python train.py --model="segmentation model" --norm="batchnorm" --pixel_unshuffle=2 --block="basic" --attention=false --upsampling="pixel_shuffle" --adamw_lr_other_params=0.00084 --adamw_weight_decay_other_params=0.05
Rows from block 8 of a small segmentation model, named by matrix and row number. Rows with one number belong to one channel. Each number is 500 + 50 x the weight over its row's rms, rounded and kept within 0 to 999. All counts start at 0. Numbers have three digits each.
After each channel's rows are labels from the 100 images, of 14976, where the channel reaches its highest value: "strongest on" is what is common among them. Only what is clearly more common there than usual is listed. The data: larger renderings of crowded toy scenes. In brackets: how many of the 100.
# convs0: first 3x3 conv (model.enc.2.2.convs.0.weight, 144x144x3x3, each kernel summed), inputs 72-143
# convs1: second 3x3 conv (model.enc.2.2.convs.1.weight, 144x144x3x3, transposed, each kernel summed), outputs 72-143

convs0.57:457461483535497432482503475517526493518498475379491490429579521423461543546519661435475485461439547501487513454445602486568487510463466521482516420467501452495506536416601480503456544484488440508522559423529487586457
convs1.57:506469460492456478475510501547560505551450559538525518448511524439484543485508540444435456447459434501450439540535570507444565539488478478488427423417460527445517422521474573439471617661525419511436591502373518423530
strongest on: candle (32)

convs0.73:504515475506498411541428520560534563455554556459535493510565483519501495522559516524457662479460503550427443487476421542440478511545527674463516531534590523470492521462553575486484495446568552473566471496584422515571
convs1.73:493468590505482594497485541502463672460698481538482515462492444470453507506544472641522476435569496515493498481428451495496433498527456553539566507501448473488593480483545532490478508503549446485481553505543479549526
strongest on: lamp (33); candle (32)

convs0.122:490442462560450523519564513448455495519487555473371463604497531467538489471525487471516506526512455442607515503569506466551495482394521483423491422462540483427452503485441452438554393540426478579589480515524523474507
convs1.122:523543457408460445525420428467500521447468484460554485507430516674390499498596456465519520378413517477532495535478472523508602582524478450454415572504486482521436528493537552501499480484537515468528471500538568438485
strongest on: robot (32)

convs0.25:486511454532452538555498475507501503466536510433634568507472439404496530513522599552422524489499463488473481440427526518522512451464473515508538494458395474530488517425532496588502502380393468470486519611494455494511
convs1.25:490514473468490460454572524525459393456431478442546511472480458523490432536453513385574493567509549561450521500497581428515548364582498432579392418525449484518427538515437560532423497495469458484491545587456388444510
strongest on: count: six (41)

convs0.137:542466552513509527495545481507470477459528505534553521573509462547599523452560436509504501523510478581463551599369413388532503468407480452432439456410439423539532514469475536482558638517503450395566646509539519485611
convs1.137:486389422551496524467532578484498480459453481503468483485420468536459534461546428510532489501519577484540535547556527443502409445476459446574475527591499489556396488474483415482549343488325561438552503442425459400504
strongest on: lamp (30)

convs0.132:440495465476489503533411494473516520515419474552500472453423436540501536467468585471471471557442472461482503472495486407438444469498468515468480446465480484483444420418445521467530529486447381554390521471461553445477
convs1.132:491540526468585507551489502515440464493472474533497586530527434536548524539466552486511610496481499477578548535561543628525495557420484506594502454421487556444523526480479468513521500618572576572529464466587458597547
strongest on: count: six (41)

convs0.117:497541492498540544393503481453477459560466516517401493476475521526477518480486440539545512522511459477581573468423557578499488554527454488432524434507553440461463519500436502449554451623488540524472377482542483517412
convs1.117:515451468519528473527528440535488444578473459517462482491475521460550535444499435527422574470500557537613525497508502524486509496447519473365497460565532501476480454491552575523535485569388450508499404429474514447513
strongest on: car (29)

convs0.41:501454473548500472466487403533466436537546379401480523498438470534444471474524513515405435499505467423536491497488451527505498447484517399488519472367425363463437548519517449460568573468494446480554463432545508496504
convs1.41:481524448578504513504565511541501483423562490423453523509522574595524517491549591531520500481453484439418457489609512528448473563469467572551521457546578514473473447510515646448531577543526489587489520517465531432495
strongest on: candle (31)

convs0.33:526435516563542538450578493558495489482533478445527510456523491503476559474506565451515387483446533452413470540534473537509423537514454437372526473365497479455484456507419446491511495460439479469534532434524550505469
convs1.33:491544334496487539487525529468419494493523494442571589494557557603490544544567627486501535500504466473510461473585532557397525527476531545442609459458466506485536476446512550470510567574483502588515559446454521507551
strongest on: candle (37)

convs0.8:538368486542485511443444438638548528498509506459473461544515449388583532472515546439469477444515512502493443553492482427525470510465460472471530508467533431432520526391414439490503474449580399458563506546464484560473
convs1.8:493615507509516546475534503433490469539520634566491581501445485634475471528519477474600448560549537550508512508438488445514497449527500577511506518471477502553592556500577509528529504524515446460540467506552465532607
strongest on: arch (34)

convs0.46:492477497474496465442489439648452535487517500461478475481506454453532495519473438529443482507519519466453549459466551460486485521549532441544455585476450531613500524398481402592489488433463410453485470552573459373497
convs1.46:542436468445490491575550515524541440465438525509484482527503474541538531457599450560507547540484504496531600541504617409521498508555521487504569587489408461510465400464495403371497485459430500478496548620504540496551
strongest on: count: six (40)

convs0.15:573518473533549468477519511594489534467499478431528425506582510495516531560500488406580541508476481526459485541556360574548489414406416503466445507413486446544537532555482515540440496427485544472557474562501398530499
convs1.15:488606606520602449486521609483446499450540510511506590469428475570505457622453467558487649515505480482508472453499479565463447420505448500511569524560579557491482482394413491551520475488511602440516509475516471546496
strongest on: tree (36)

convs0.74:613442426476524459441471530555446539504502539405504520519434385493481446464587500425512449411517502521447494503521437444458495477477518440476425389373435407452466466418477464568523527546490450510462609452428491440485
convs1.74:546431501480499510534510446572460533530446532512616530456413609466471412446536453554537512568501489510617520547584510495479479511542549417483525519512439470594548459590524552493461564533516445472545428536486603544566
strongest on: umbrella (35)

convs0.120:495455466542499643522497448468451544505545387512464434559545426520531527445472419485508551471545476466478466461429437465486488465597537486432567491512462461451483511539493499544440516453505444419547506491536399422551
convs1.120:493564480395452496482474484497441494503520590451463398526560444530460487494498527527516553569477536447510587499498425530558420432439453594493484522440467502440496553542552452531575491400474528575497502564386479525459
strongest on: umbrella (33)

convs0.127:509509502577497450625522475548543494471584472455554598542513403508472475501429546503515519445505443553479418458455439477508439482452488519515419487521426477559501530443462518511425466480496579568470540549467481495533
convs1.127:494522504491465486535473574463519467441494486539539549414463411525619429608503388473496578478540494483458556491442490558489479330558429501537545497590489457564461503522500522549400543425455445387459499490515460525481
strongest on: tree (29)

convs0.63:480497434480471439532490514546433599491524512489455431562576474487485568522422525565399420466450462512450492433503482525564499524446476569456598604500504468475480506499515527510452471477520490428581388477651432466484
convs1.63:490450519528462586474459469489547589513667435519488527487555503401433461511522506548491560396471508597430507506559446527505507650505491557533576524488482438503562492454516456482484444381462479551469543515519436509542
strongest on: count: two (40)

convs0.44:484439567512501512510437472525515509502434498515548462543435465427494567478476561463473463524414431418432589497384493463497426448458453512450566549443495447524431452494435450487508520454365447491497441500537517479474
convs1.44:516485397590542478522562562565371480503463524505569595496546489528515531546539643470554448418490447562599461517556431533482528462477499445645451457469388499456520511456451514556501525523526502546500583552495434431409
strongest on: candle (31)

convs0.20:511502495482556604555445496542499506501505523490465486655562427537501551439526447501504552552473452541482417588413422458487460460450474605533518530543450464484433418519496519545490478432546543469528570485487524532491
convs1.20:536496578471399445538506420525448597529534396498484481476525385489507471472522522586447543497475489490495491515565444492496410527533412483574511538597538561502515503484524453608560480390543514392535408474478488483487
strongest on: count: six (40)

convs0.67:555553460484485638547546550446573568525514493456436473556537523519541442506557526491533548481538514556457532505513574521469550437472493459474428460441578448410465559423471546530422553408524522428531489593507584466557
convs1.67:509488468519537471543585533397532470469485491503494522425512583593508478582480383524445431440606548567519551470448529504458428550584397593535567387588535498602461487501428509521509495604567504483561489567462410490495
strongest on: house (31)

convs0.47:566515479521442449424483429556459534562514490413449524508524435385406438431501482424463540504477452493476438499439461487501571541480471573524445365410495384455538514487527515435425467488525469561518511487453482545530
convs1.47:467519591521487413496451537467468527572560472561464449430501494473521439508483421539390530323498434489456502554443491512457424497482516501450428416474519474537469527507466627475450620575505480495511422496566532521459
strongest on: count: six (44)

convs0.118:474515503444471430490509564574492560403542434446461485426496392484461388582491523491487478513441522538473496482480499489564526421499502604486625604426534476445536469549481428462508553419615512452486517419504508503576
convs1.118:456485574515450562452445460475522728555510473507600488469538497503428466535408487561523457514474456449521453499499587555453483504534447444540583547643429563434463502547518535475509557525505488523536557525534491510562
strongest on: car (29)

convs0.78:453519532479557514531542502528599478521504578490480516450461453518503546495568458507563575585491449528510433549501444554535436468524507559503450538505508450521487497457496468522557460439527553437480543438426461432548
convs1.78:476445565479491574547428468547445533474577513517432436439529408441534533479503445547472503443506469533497462449454470501536386505431463492468538558585576533433478527505466499592507494439363517489527570391427446561453
strongest on: candle (35)

convs0.36:500490477495485511478529510579406548499482481436520406541509552465428501448437573510482424511442580476521522500498488475533533567413471486370504478425468406495498393494510488485526417500418495469473374511593559437429
convs1.36:535428547475500511404490518494578413469461485548430464518456585620425463455556460478515471464486482466510522489465484511421466608442527519403459488465504523517455431521594495488551508480496518591488443519553616455614
strongest on: count: six (49)